A small multi-label audio tagger, trained from scratch.
Model: 7.92M parameters, log mel input, arch convnext_v2, norm layernorm, activation gelu, patch size [4, 4], depths [4, 7, 4].
Training: muon at rate 0.0021, batches of 256.
Data: trained on babble in 24 made-up languages, each with its own sounds, syllables and stress or tones, from a formant synthesiser, 43.3 epochs.
Rows from block 4 of a small multi-label audio tagger, named by matrix and row number. Rows with one number belong to one neuron. Each number is 500 + 40 x the weight over its row's rms, rounded and kept within 0 to 999. All counts start at 0. Numbers have three digits each.
Before each neuron's rows are labels from the 100 clips, of 14848, where the neuron reaches its highest value: "responds to" is what is common among them. Only what is clearly more common there than usual is listed. The data: babble in 24 made-up languages, each with its own sounds, syllables and stress or tones, from a formant synthesiser. In brackets: how many of the 100.
# fc1: MLP up (model.blocks.4.mlp.fc1.weight, 384x96), inputs 0-95
# fc2: MLP down (model.blocks.4.mlp.fc2.weight, 96x384, transposed), outputs 0-95

responds to: reverberation (61); voice: deep voice (56); /x/ (43)
fc1.19:528507500411500512541497453520576540519492472478554489522466474522548514421565452511491473452516470487550448500541455501531526496550558485584506500459464466499507452519528444531454496471521490555464467583483562519476533585424494496587456522545556543499497428508445560465530484460528504468
fc2.19:486515465581473528518554584502510478590462465418480510478511505450510463541510477519543511437534533538441505485465515452517535494529472515483460519522562541476452453437472543471547461474477495565524489528562494441443520477478530421501482516564472479451491480461418482471521602574496541475

responds to: clipping (36)
fc1.4:511489490537504501523497437487526477496589562480480475494463540502591567508475582497460548457481472448468558503498516563495620519540464481541513518460420500507534528545511446474534523459520490546490567515485484482437406536472534503475515503435477442514506501534470469491495493576553559558
fc2.4:480447485553467463566472493449542526505474515457518506465479487457438467462516540509458475515481529408470467513526445486407563501524458550503461472550451529461503508465545528491539494530537482589485499521493461586469421589548547500529448409506471479449564444480511445490472505477518486495

responds to: reverberation (66); voice: deep voice (63)
fc1.44:467518492465578460536426561518466505502482522536564534553411500503496489447580460486488428511487478477477475470426548478509499489553476472526516552529582499530482485484481403507475485491456506547489441524554590521588492509526522503535430440458508520503498576504488484517576529530543494493
fc2.44:536516459492537539479529516494445499497559499540473488441458556538489422543486434483487486550573605493484542502479481523486569507486475469460435510437510509568477448498513442408535531502496444504425410496421497456539466511481538496516561469509496501501554443509558472477536486536533551520

responds to: reverberation (63); /æ/ (46)
fc1.214:521498531532512530525497472475496532536557466459504539500486548493473491517449490441520507587505458525513538562502429554565521563574546419514474501549497460402468545502538489493454402528495546557520494509509422483492568477560508523482495495564506542486476393523486479440479471526451525485
fc2.214:547478520541482491493508470479445474458442443513450519511498466569555459499548493507496466513486458454521502496465589494534524489432543492449495464546476457498474512457528521488586487500568512450575492507513408470515530466511507532528525519453541551580493582506570463472471582496493446600

responds to: /x/ (40)
fc1.239:584556469503496465511491622445585444486538527493501536470486536537473474492538478508510496507460452497484556517483455534535496529532518487506504495485559483483527493487564456452516475501502488510551531482512489521543427534534551528462546591472494562450514458458392460500367503496497476490
fc2.239:501481566504581517468508453456520490497469539572468514430496551468458447508502493495494559475496478484565491520490495572482530534461551461510469472433478476495529448444511440586460518513548548498545513413590451498475589525556476453506494509513449529463470503452434534469511589503532503489

responds to: voice: child-like voice (51)
fc1.233:473540502493516457480507487517487538511518587545482518512503494469508489405517456482582473544483490479424486484500448547532548459429493540571500480470568541471523563571528477516530499538526496493492517493511540482457524478517528501542459543484553388660513468509468476568486497491483501535
fc2.233:480434500526501489419494511488510479524464434493495438495458493458479518538553445521400534476509488536549491479494437522466400489497546540508542525428517509466456447469521509517502444603431418526519438464472481559518547527462442549467462451507541494500469533541489501445544482515510437515

responds to: voice: deep voice (51)
fc1.202:530515454543440552519456566569539581514550529535479545491502433525577522467560504497559461548446476473498515436493521476479527517519505452484514523458470409476525458443454528552513548477528558531526471528469584400502430547548451511477446518532521507491502542482516512473489556515533483506
fc2.202:485518532521538503549575542556479503513478489501524534536540562532417512526465548479513485493404449489439498490572552466478494474556493461466478540494478483595521445498508364452509489550488470535527456497497476493467470404531530450489518439499506453519470532469514540485538502553456514435

responds to: thin (high-pass) (80); pink noise (36)
fc1.46:495578496492504540499456471565500530537421515487479609466471454527549543497584504488574529570469558467567504585489468508476571524460491451461532505494524472477529569442493504450504513447537500459511494512540501511534543576481443546474482518546508472469536498535458442461444523518563496485
fc2.46:583478507494478524534514509537492479447471511527468526485577506510420493475442430446465525447456408449488480480498503543539451485472576510489394484480516519514494563543572477550449498498504466472557486517460487484440469543529547454457524543425478483540536554483552538538588516505488518509

responds to: /u/ (33)
fc1.250:538527489478574449524512483451517553499502482528450444529471525466525616501496539497518414506455485512458490527518461485544503452498518516557488481492502475495530569535510427469539569589482538485492449538507538508415477479477521537509550515500563492443520486530521465523483491536565457640
fc2.250:485388498514551455602465560475470514541514529510510509453487462473482499491487518541471545409516524551406515558493464525531521514471479459488463513486532507549499430440499531455516430495562496472430480527461514490541464607443520483561497476528463493503529479517512443541506531519559498565

responds to: mains hum (39)
fc1.81:516454464533543451549498451510493476481501550541530551510514473490466467506475566556516520463521405445506502460586507463505499499519563471510511577501476486521590501530543449458595551481520449511449513504518464503500463464494458515590439481452506485505525590408489576517467499522537539493
fc2.81:493393483489519505475515509511515471429541526475570509437466458564532578435568470562403590564418535527512550519501515439559489519502564474513502565501435487481535478521518472516571523480543498498474510472500457507455522476527522495529500511544552506535556467511496497515458473472552505446

responds to: reverberation (68)
fc1.185:521524465533461514483530528486568434554516476510434530470568475513497511526496630527485614505513523454495553525503495485491517504553478519510551478447473490473534478434469452529524448519443443532539535544466430494493550562492452573483527537451424604469493530509497482504472500464493492505
fc2.185:454494495457514484580425422554538503498599512499502548521517562493481506558475556527550483480540476474493521469493459484455503478506512531526447449496607536507529524535544472564480470532550509492484413537558525495517476531480523467468475498532447461402530464539458444558487475469548498426

responds to: mains hum (92)
fc1.243:450538482470480421498562475518488549603528484587498580479558495562483462458414485533525449485548510503509522508523519504479560507478489483527468435482552503496446517490465517517487509500476485538497527558453466546551466418504536523430482474480512520510418471518480526560597481518526418525
fc2.243:586465504551518536498463493512496479468507461433557496489553474514513539521534469506535452491550553503562468560510513584408437553516453519528433501435541497446448459444542555586501617483489553504459544502527545482527500497497508539493498461459521502481433575509522488514509496514513459477

responds to: /x/ (45)
fc1.41:458503481494515525488505512467484501522461473547443496530553478488484411484464428422482457489474551475550491550528495533477488562571481477555485487557554469460460490560474520487532481464534510488488531504549475518570509536458418407576482524537611434537546489514516523504494448545516553433
fc2.41:414477439537502435516504499497510515510504437457504471475477462555467520514560567505480594491498516449501514466513480568429480514510503550567488559495488532472541511468518522463562520463550499539460440522478557485568510421480508499467543467478423494454528487587565501469470415436516489546

responds to: reverberation (75); voice: child-like voice (67)
fc1.16:488473562476520520533460486494493487531566537449517532517433492434522500443479493535440532473450502473541441582519525509544553436471455544505595534447547486486484494502482501483613486551427518523539483534477468500451487593470522501507559493520475526496527432466548501475575465512442482448
fc2.16:486490486510523496580475531569511545494456475535538477550491437536543513432504467535561510519455470522504552562547554537487498548486518520520467509610568501516545508501529434521485523503456559526498556534451462502480436510567539527539454485488446636537510489489516470538474493566490512557

responds to: voice: deep voice (50)
fc1.307:508519547460491504543537506513451466549497474494564419447548462591437422464543523554428503467456548479565559516478418496523441481490491578516479507529478428487548465550483526463484495477530453531504535489492473518556444514446538504513507496480539495483467540409508496478558439537497497558
fc2.307:494468499487544473584507501448582504509495455525485476472571515448498442587567425452539480547503497508422438481546519459578498540474521516531543463457566505464561498492457512512511523496533495401531506484500587542495459477497544474466465561483493516523487512539521451463520514509407551513

responds to: clipping (27)
fc1.383:507484539510445551465489453510469408564544434498553492511574465569507508454501582449507527455507515536530462419481497559492479521512566457523473512526507522515414466505492527472524593542537511525524463566507482447496516497474430484499468547545470471499518535535518517588467499484477589555
fc2.383:511603477480457467587504493483531538543474447510536528536563483465477520579475532498496530522534475478466490490476546427540607500538466501548495474424467557430477534516488563511529565464476509520545499483502566446529525487583491549516475504461488488532492546520528540505534526573591496479

responds to: /θ/ (72)
fc1.349:497502616488480460532459509466483537505511513435488506516453494454487524578582532591525508542462514516535512483539461571503490573463438548530479455516505484445462551499453504471489540504495540467517494522429471493474482558491469492483452551518521472514608572474537501448483448530554576540
fc2.349:512486487501467470492510446514448460525566438528456426465489500605575496461563434510521512487540468540511467488488484493486383467481571486472465508469564497453451494488515566470548496523455492444491472492495555526516484478547510423433476529466460591510529456511487533546557562496501496535

responds to: /y/ (38)
fc1.180:552444427492470582506512499503486516499466498484530515481477510448494453504467471495540455503477557549599384495520474535502481392481491478480470490444524512490461494493511452418553531594494576569530557500484480534478461493456549534522573519478527546544522522563522513520485481499561528494
fc2.180:514521540504511465559445586530491470491467529506488555558522528587550513556487468566484484500528433487509518528558549501472460479547540421502518525547479579587605539470540495523516509520496437465493457468436516537533471518504469552476465498476450573447471513506519519535471440530476527558

responds to: prosody: stress on last syllables (46); /y/ (42); /u/ (35); /f/ (31)
fc1.166:490461528471492525451505467479526542479627495553489455502456490446497609462507574475436473516505412450522536477474456500554504559539530523465514500512519469511579487490501479487532543487487534509459427432460586504419484477515569540486504471498494522514530469542513525546463447479563544498
fc2.166:495405480521588514504549511463474494462519548489441467479549447472480501492541509474515524466443474459533537542453482608530562494487519446543508535431502556513493489489488556534613414466464529502479488463430551518548489590442474471520483471510464505544536485504466526504513439495483497461

responds to: reverberation (69)
fc1.33:550483505556435498460532529482469522552495513497530453411510473511524466525471518428508488522490494571453482517488517573474500538533559506532470504515497530507467501533540479499468458418476467393422506540410515590425453497545566548529470551519502546495486455508443475445541506458472509449
fc2.33:431490584475559503446493530442459431542464463504499486523400431457454488472540474490530454504549493502505529471509553470475508452459493448582534520518512562504470567527471424443507502524488494504510415428480470469428553454520559522521512527503500492437480492470513460449468490444553537501

responds to: mains hum (43); clipping (36)
fc1.221:488530549522492526500541535516542441551477507464515427492472573481467515458510564464501519500497492503469541528455545525507512604536446531472451493504457443421514560564448509556451552428506505437473505496504450578493476488506532436477497501494543528512489534572404457498590475494458529514
fc2.221:499472477483461440542475490463468475527550459578541518557502445537545492571479497539496479511541519462534521421496515555445500557600589569460494522543536571471557512557514554433483547493502540559503504480511458511456431527474495506460534537494523524430532499526477568534484487503466557475

responds to: /z/ (37)
fc1.287:507481503482475489466514582451415495521485467498579508447476437507572510525499558452553519492479486579560515497554428573507505523510532457537482432590481496477473512487502551473556553463455413467472522516457507489520473525555549444542463507464494506475470576539535565511482528507563521509
fc2.287:532549472472479420558466521539442463488449546549546489504467532565480490533549504496582467436534493488465460495471513493497485479456503501517523513528425508450508458521511464466519465535487455503485488541526499487514460413540499544445541647460512449599480467512472481526539560515491506423

responds to: /ts/ (39); /s/ (28)
fc1.219:464481483492486485486503534537509436524495444564550495485446491506547496483497535494525503521616497547541538477451514484483560458507578535481518477545531493447491496565498501418537440511513613527485381520556453513559503531551520546550500437438531482486527469528512472524464476433538486503
fc2.219:540472515432557445448531463496545486519502421508472478466500505464468542511466453424530509512442494493485502576584538518501501552461502460508471531547491512510544507518466503442541540503467509426496525504541523470506504474436384570511490530527452547560493491454567505419536498524562419538

responds to: reverberation (61); /ts/ (39); /i/ (34)
fc1.30:517522546536461569598480525563440545502537483491538515449511505426541550482474530545475457557470452552465569466398497562455562503542554468526475479437505531516474514544537523509500436504515507522478529500474518599544516447466522431489419491520521507527493513479515538436486519526502543522
fc2.30:467513487508495517459534560443541487451499476510530518429478556526533492503466468495542475581431477449538527431485461417500492521472510509484481449561477475480503471544556547504566492545430550399504499511498518449570500503497529540462541503494527450525459475508448494530440530435485392435

responds to: voice: child-like voice (50)
fc1.302:476462495485515479537482499467477470516507418592486478583486534457464536543540475434524450488513502562455548483495517498503480569498568447514508484481536539505537474560403520445573505526480505523471455526435511552554483489534464448508519535487548558498587540473523530548523479557563567546
fc2.302:512481506491516474514485535537457527484481585506545562423448510450504520481496519527507467458556446479550416564488517579517590566431486442521451565530584482496462517485533464461473522552565489558491533585529527519485487494490501484490499413476501453559538540546518499477551493491458487474

responds to: mains hum (37)
fc1.71:483506447473480450449571531524465538532506539466472514457540529505467529519516451451514472409496521490541560503487535510478513617527460491507477454402522421498505546486454455556460479528455527599498492396450495488537540462516550466501508458494487557545489475511513574527468496507441511518
fc2.71:567469503485468463482568533504524481478490465496460497484462593472542478461524487491430541528476572451456462463514475491493537472503504587512534464459481468445551446540499462575569529469463546538489435496540550549450531533542516513551455517497568450482556537493510534467595473536543437520

responds to: voice: deep voice (62)
fc1.193:444469530532542492522534518521481471497515454526441508556574463478517524514508521523623500469468532498461486565470474495466482442499444463645439550516528395457519494510469448508553499460486476500515507481533486490486480550470437508570440472518524521503458484516518532563476519555530509433
fc2.193:433397424468583507575465512584488527502462483462460474533504514512506456519564488536483536476475454477520463457422436519494450543524538489519460574549486445460475535492511485504465561418511494542483497493488485424506507534535459514500537474536512423424476512469497515453569468491517541528

responds to: mains hum (57)
fc1.249:439501570487478547458530450508493448522513571510488536452546454589521562453447522524526455498445492447485457513521512520528474528517529516482444467417485565494504557544498491543448568505456467519547489485435510521557456508561459514472501512516567457498535452437544485515589444572486492518
fc2.249:539441543597519458522520471451507514553580509523571453521464491530563540496509560536465474557453470502519475598509445532496478495484507544591442511465513457499476490522487473473495524515453511530589520458558514565465490463533521492455543530534539478580502430560474505478542517515469458542

responds to: /eɪ/ (25)
fc1.273:551527526417574505498517491495476451533511461581490566570501477460557514539441431455545549497413438502501478505508533518514497507490497529493560527577500523453501525527484492510474534489506460520484461519394541580462560450518538451503593521556494462437554475494474495510527487464506550506
fc2.273:517537545503490482419501504480563470552416533475527539490508539572486527443514450532461521526494492510477437475551515481597521515442481459473491525513468531519448535564411399446489469523540488512566529520561480570493543494554455550499496437478466488532483432523538541538551516547485489510

responds to: /ts/ (45)
fc1.378:503568488468527535558480523515435494559499474517447497498454580509450497447474496507543572494475453417587537503546485555503479491570495503496485498547509555484455431516527505589483501499443494425482478472549477487485498509491517512518516507527474476561450391490414495508496465559445446439
fc2.378:454489517546552555486431513549454571565492500451590465452540467502507515523464601445494516535459532454570523446571550519440515492511502465502517526499565520548486515522424521505524452458486479468543486477553508497534542506481535522474478531452516574471472497466537450470562490584447473478

responds to: voice: child-like voice (52)
fc1.313:530556565529462591576563549443478509492517457548504537525540461471479517486523476568538470527508435438515508452548467541499467402531540502479487496472547522533510521507473487446555525516457483542478474508483477531472568431445443542523542556504516515594563483443484459541464489467507466533
fc2.313:481513514541483463454436502495416557486524481503454470526562511490504502500504432538464555500458563499475535452557539428555413500495507486472442526478507472469555425559482550529525489436458544452496515411507433507519527501526499526526494420478564601508473432507521488457474515454506468507

responds to: clipping (40)
fc1.47:577491492498545557508532510567513455473468517517513567556468451491512562415477481448503513468473547447506526556508505486537488507519481475543532511440454485509484563477599448520563510462441456486530506523502508496452483597507569493476550525524502456485453581483513546441408434536492518500
fc2.47:523464549516466504475468523515524461573483526526491478495511533502434532536517524484506538475445377523473419524456528490516525492509542534484523496476509478463479528525563383502417455500516563539509549531521493520393483516490477499553409483497421509534495449483537439478469463580516525511

responds to: /u/ (35)
fc1.210:514533464509524484489453503503520510468469416514469458524510512433467526507469564482494550510509557434549422549544486454490506456488514459496500535434482416509550504517510516508491550445485474492549564492525470541508528565441566575491492503455527550464591545497545511462544467580445576442
fc2.210:496447585521522542455495474546581569425513438524510479563516535510437493544414548465495541493472424493508468500509585472518486473464522476536482516551484504546487478520484498567500492515505517517480452516505487497437516493475476555581424495487426451501469429415442480529463512507557534472

responds to: clipping (38)
fc1.40:514445552511491571404479512458455466507490493512567533507477457484509482483563527472539516433510495545601502539498485536555480538446525495410417588539485510438456471580501506398533460540486507551472513523477471529508459499493543517563545526472475540453501499515519520461516494473482550544
fc2.40:541447496541440460533468561539529473449478518546470512535534433500464465557514491546469479445493582542449519566552478490493408548426486514553517537466472450549460476565512512464498481441467474511516497513503542475507431468547412557482439498521491541546506461491516501461573571527520477525

responds to: /ts/ (41)
fc1.245:479528452516491486451513489530470545486541542526433537499505535420436486505464504526602532499478470552482531445606486447529559554555505547459460506432522472565495512537556456482505521487440444444427499505537487468529554517462574520489457481507499533469514473447505492514416473567498492458
fc2.245:485461443549482509471527553444466484409472543496557537495510446587534480490491533538435475527531522520549499514520461473488569519542476605417496503524496493567510428475470522512526480516491500544597459434447525559495565489487523480500466448523477486537507503457511446547529449546534489439

responds to: voice: deep voice (66); /o/ (34); /ø/ (29)
fc1.194:514495475441488510482569514510425517474477510467526491490568477495552531481468509498563466557553508512536494485534501506478467504561457494484543499456525429625447558509445467416446452559494503476535449550549496547511549509503467539487487419468558477583570507487514473501468471431481539535
fc2.194:527503525538442524452589485541512560511481496512430430527421489440475493406427518499467538511426537520469513497482519471507556525491494480482543463567534465497539516555439543522442521508385505507463456429412480479524536505522484550494480522524543472512473498476547458499461560509529506541

responds to: /ts/ (41); /s/ (27)
fc1.172:437567562444489518568530520551495492467513418534517476462475494538506560488465552469481466490491514479466584594500494531516529483484562488538531554446490518533540465466594507379492518535512562478517471506503413515510501541559461479453464513488480512480543544443483524441546496509495533542
fc2.172:479559450459525532497558558497501475519510538441516577463487487459500488530494467509533560494460467512536520547525469520525530552521456483518494486538470464497454521556447560525529508607527536493478552564499519491523481512509523444514507566528534572454460549575500490435428568400433444485

responds to: mains hum (46)
fc1.235:380434541516492452551540536503476571520478507486437519478518509510490532501441539496490456418529442503482528540519496554533535575478504499520489467462500509512462566525508466524491479483516559513492493461506534496570466418519458532439430517496518537530408421587451533554556477517506490523
fc2.235:503533483510490452508474533538468411488473533498457512524430498488538528520489516553483567526490530470618528492451495458436503531526468524548517446487511492445487521495528487527565555432504575557427572451510517591554485524476528484486517542499570528521465571523473554541498508515534415515

responds to: /z/ (44); /ts/ (43)
fc1.7:491476541468475524520443506491506526557521523479405440477532526523470534523485560488597448528576477473428481475557506579549527522521485492502460535476519486561464518503489491429525514475479575493524501410568535445487537461526507461496438498519535558414482502496448535516473560525436552526
fc2.7:481474427523531453516494478509452484537417561514498452512448427471453594484453471530359507490474529463554508487498474388505522505542494491545462460577519557531517512527558422520517445490498501476484531477506516498504438560525516479484431529462546531514481525486461508484503513475516512559

responds to: prosody: no stress (51); /a/ (28); clipping (26)
fc1.381:566509525540397474488437516546441488531493463543541458517464501439517536407448568431520522480469454461494515441518499505494491455525489521518491507513485523448419546484523494534516534464520545572509495500452513543496515530588555488485510421522459490576506565482460580484536477560531532478
fc2.381:445511540502523527504485501446526545518425476483549501540510539553475543535429553437430527445559552494475478520444517511545494487506468484443482460447527523531471576495429533518500514542576544516490450515512504432446540521496480473432483417525462496537518492481547462434540462529459454405

responds to: /y/ (39); /ɔɪ/ (31); thin (high-pass) (28)
fc1.73:511501457457514536500474471513530474566548487516511463496511521443497549452458453540491537456514465586416484432511425497513571532532501528500523593564513516481577507505538483517511562534488516430517502554452399507503516535517474467467539462472490464503477473510407512492489436546579493442
fc2.73:448522557514445504453559505485532522447504489478442460541455437473523543470533522499533466463559516538472491508496491600538533521444457461479496496514553550515522513488446546418509503461490521554449563529605471514496453472458462507486474472469500501455525481458476566479580449483435578561

responds to: /t˭/ (62); voice: child-like voice (50); /t/ (35)
fc1.165:489485514531534548511500544474477494524452430467501566533555540512519428574428495523533533545448497514537494480500451562495464505543566480460500530462463528489515486497541436510501482455452498478589486527488427516490497504588473558571571488556521570487522382560525490486505506452454502495
fc2.165:476581521528507509505488541461532442514446429585446530570520488421502491507495518517561499524450489474532472461501531453483521416431463515505429534510490510529517521506474497518543480447540467422465458479431521484492534495463487464519491426508506428520552578473513402428484484523507527561

responds to: voice: deep voice (55)
fc1.18:584520511499498537472491486539458460518434450444521461443511505422555454418524523455472510578456569543523483524474509540484486501512485568547517556483488495566537526505464489418442458483422438487456534486521501532437503488454480517511435531515530494512515548591470402518506514511495530506
fc2.18:500460482464489536528551524598534460538479508492452506553487409496524467503549475459498515505501437417539515487471477449392508507572525562467472499517483533406479562510481487491476422568464506458500500486508413470456472468536545507549487538503480490497477491425517553535429465487542533487

responds to: /u/ (41); /x/ (40)
fc1.252:577515446480485460513536522551525515504484504452462520451515478575505479500461498427486505545492468559414432547462400520553485480504532506506480451475557496554527529536480542473549548435473467554457546475553483444517455533461487447512483537484490597452518552502515454517535555534504574524
fc2.252:500464422483533397483499577444518506441479533483485465537489434360510460504525528448543467408466469476528499463461449472459525506503490478446498547584500458474416527536485446477433491524492492505478527534504465485528482523494508487532550526442451479462531493553476494519471516498565541514

responds to: /ǃ/ (28)
fc1.184:472438485490489485432456495492489491553575494517513487522563477496539489537475459537508519420477531449513510541526487514502473442477530426467497447468567521505457543528481491521471539571524515526460549467454461489575410538563504508590479478505523480574501589558430442510569463525518473524
fc2.184:545524447538539486474536519423488550484419442497530464533521445561549493489480491508548558557495578552534523558522548536509522513475509477463513538450518505497531556455556475505540588467438481619434493552536512532443515500499501481467502466489519455437497475468453467554533483545497508560

responds to: /θ/ (53)
fc1.199:446536562478428500545460534483459543492456538459512536477481471505418542520562556547536439487486516523547516498525538541490522496460503428508449456569446521496490475499507469533467516513449545477482545513445488573463445545536545406514504594511550483477518569507507510476449437504518584469
fc2.199:540376472528488526544491501490510484528569512524519505449518527469587531485517538545486484561520545586484545544527514494507455404473510462487503501484485499518501529509519462476513474551508448436432500551461586489465459491513477426514524536435524555516464527452501531454450523564532577440

responds to: voice: deep voice (56)
fc1.260:469516468485468492499499549604598485493457520486514497530516518495461521442518491464414540538534463440574461476510505626557563494522517487525479493528540461519492483569467488512473472455457477500522492483543518497499512431569478553612479537542455481502486541535455510532539471535561463478
fc2.260:452550527520489537505578435550461449483475477515489531474469537512535473539495543415437515464478551469456434484465473507436484482452532526546516510495523536542401533504548445509496564553489489586458518510522452490506519507514526513441535503528516525464499436441422439457494409569481514507

responds to: thin (high-pass) (28)
fc1.331:512513533475497447512476604525497550489446477418535515524569554582442504460457490438532437517530491449560502491537525562509505546478511486531472495488630509508474487455452446464542487463461486556454467521423473478545432487500505499509463481528483534501475506408535482513487500531565478489
fc2.331:507625530460511495505522538514543452567493507464559488499498538398501490496513488495517416498485516483500406459487427562465512478529523465459479536440477532549503487528505526528540575519504477470451506454519489521465482474525524550421539435443553536496538458514534467406513508491430542507

responds to: /z/ (56)
fc1.376:575490442443511520574576456445472467543452432490561499464433471512552493498512470479480497488515572465478525547555507614546548503425502433524444510496471441533415491558563520482507531415458540469491531499506546497469535522515534538497529512491526513506504536534483541463480505484472485453
fc2.376:492470495533533536484467385506480512537424452478519487509538556560452427499558523478596498428516470490564471472467504492510528457434520525564505569495499518466552528520491548474490500464519500529564469415527465492496471449502527581524468545550526439523494495477522491418461515569529517530

responds to: /ts/ (54)
fc1.328:444513552523525507535455510511537505531500503493470469450522412562505543550469551516575466514470521506483490547510517434447527598507555497479492474486589449468544492512538457571589527577545406534546486484581531512481497516533485521504513474430509480475475463513471465549529454512436505527
fc2.328:529504465513527438482510428488494563489505516530421482543550476493470557469510583510528547486411475496424470509530461499440430526488551470472510511437471528520502493474480456555440542540499534492495507462536483428485509541498488557535597467457468497549526549537510461604505454439537470461

responds to: /ts/ (40); /s/ (32)
fc1.290:468482536536533523530478487545466543489489545467517491428501520454514478571529499454536599545530531464521518513569491602495393513418511467486483507535462540545432510513527481507511486569442435490511487437525491531510440470500549476490460526450536519506573454469451535537509423504435497506
fc2.290:512493504555458508519570450447435503511470418529532512513489513499528520407485493474526529441518565508555488547540499479532484501501476477459496498463511478457521489497532557439492400450531397536457509487512567421491534503583573536470430523492512492471531482516521528518593482489525564540

responds to: /ǃ/ (34)
fc1.15:532469561493562532426486548479497518559488480458422480507454503434610472487524480489541573587475484562505526589449461477465534471467458504531565498492474517453506531545460477453460530516480519548508455479441555534466503583534500515457532495529511433471510573519511490500482455505559503487
fc2.15:494521579518436478476528533512417465524507486518501571461451450544497520555578507486522516475532447441469475515532466456475507522473559495478441491473501538469452580582453503517520483499470542489517537486563534551472489489544429414521565481466475547581506415509500482535532522428536497474

responds to: /t˭/ (53)
fc1.358:549513512499491510481443498571500468505509471498546520520515521510576474526488519483517411467481507482501536529477482553452464473503535457425489506456450497464484500402590480498567489535524481562501494521470453585513465532549442487482549560487543521401503422483483426551449505542418470516
fc2.358:486508528531500463472526470518457442456539489580482547462502459402543427497443522538538514558489476472518410472512477437473529502483464463410447446485499489494453529454500519532467477540477515470431493526452569538493528423484515504494501439560468513529541481538525460492532440435480425446

responds to: voice: child-like voice (61); prosody: no stress (53); /ɔɪ/ (43); /ɣ/ (32)
fc1.323:584520519527471498481549523472485559495509503490505500487451534489479520551451618534554513569543481516427453464452463557478558477457502462476484485486517526463521493493518527480603467520481511471487531491418528555540500517383509495529447547440502439532469542484518422494452463470523548518
fc2.323:482543519516502485465518506519456437479453452515491496515467508490515543519538405471491520507503556438489468482498402479487513460452508477469591535502530396494482466540504521463440503511501554488512486509474577517547577443524428549486485539509539587507517501453460513595497522458600481506

responds to: mains hum (77)
fc1.226:539468554509494511516564445554438568495529503518489494512559512470527537448505507464472528487507495468520440465532494475548483511502541470573425435481453472532604545420513422549489543533516521482504520442554457533570498514475499555507460483471516561554488549494510521573570410490484513487
fc2.226:459447438547431515579478446527543533489488510454408521506502507535518426458540545429523528524457505500507572491509543546475476525551529460542462514481503491471458505522505489550476518467444488544470526489544551464477462526509559470553529506550516482522475495481510438449634514546495562428

responds to: voice: deep voice (61); /ɪ/ (36); /e/ (33); mains hum (30)
fc1.374:496434442488528547504440526584387503489500508469543483527549543517479529467508536514507491500478475506537557522483544508477489535474522485499399483510581404505452513565473461477509504455548550503573551423554496543499519502474521544491422500519517503544461437535563478444526527493442514469
fc2.374:494494522530443532475480537507467562493523455432514503467515552509482445476453439537537508555460543462455556444491474484423537549575545552499487435518541397490562488566494437530537534451539518501536544498438491493556499467560544494508485545550502496443514487482544475550529429449485482457

responds to: /ts/ (38); /z/ (37)
fc1.278:453489453555517500457551445527558480534495534463458495411479482528545464549435553533503519539473499507550488437460446546496493558476601480474523529458521481491529532554434530526551579497458461473536479490556551548461461491445483516530453468527537561465502486481494507485447565563457436474
fc2.278:509443490483552472514441436504508505484488445529593535518531464388543521439445536529460508534467491434541450483569469482524439431436558462449479492540486500496462507562476522500461505454495475481432487458500477531404442542492474544526519441565515478540447518475517496523477460466515497525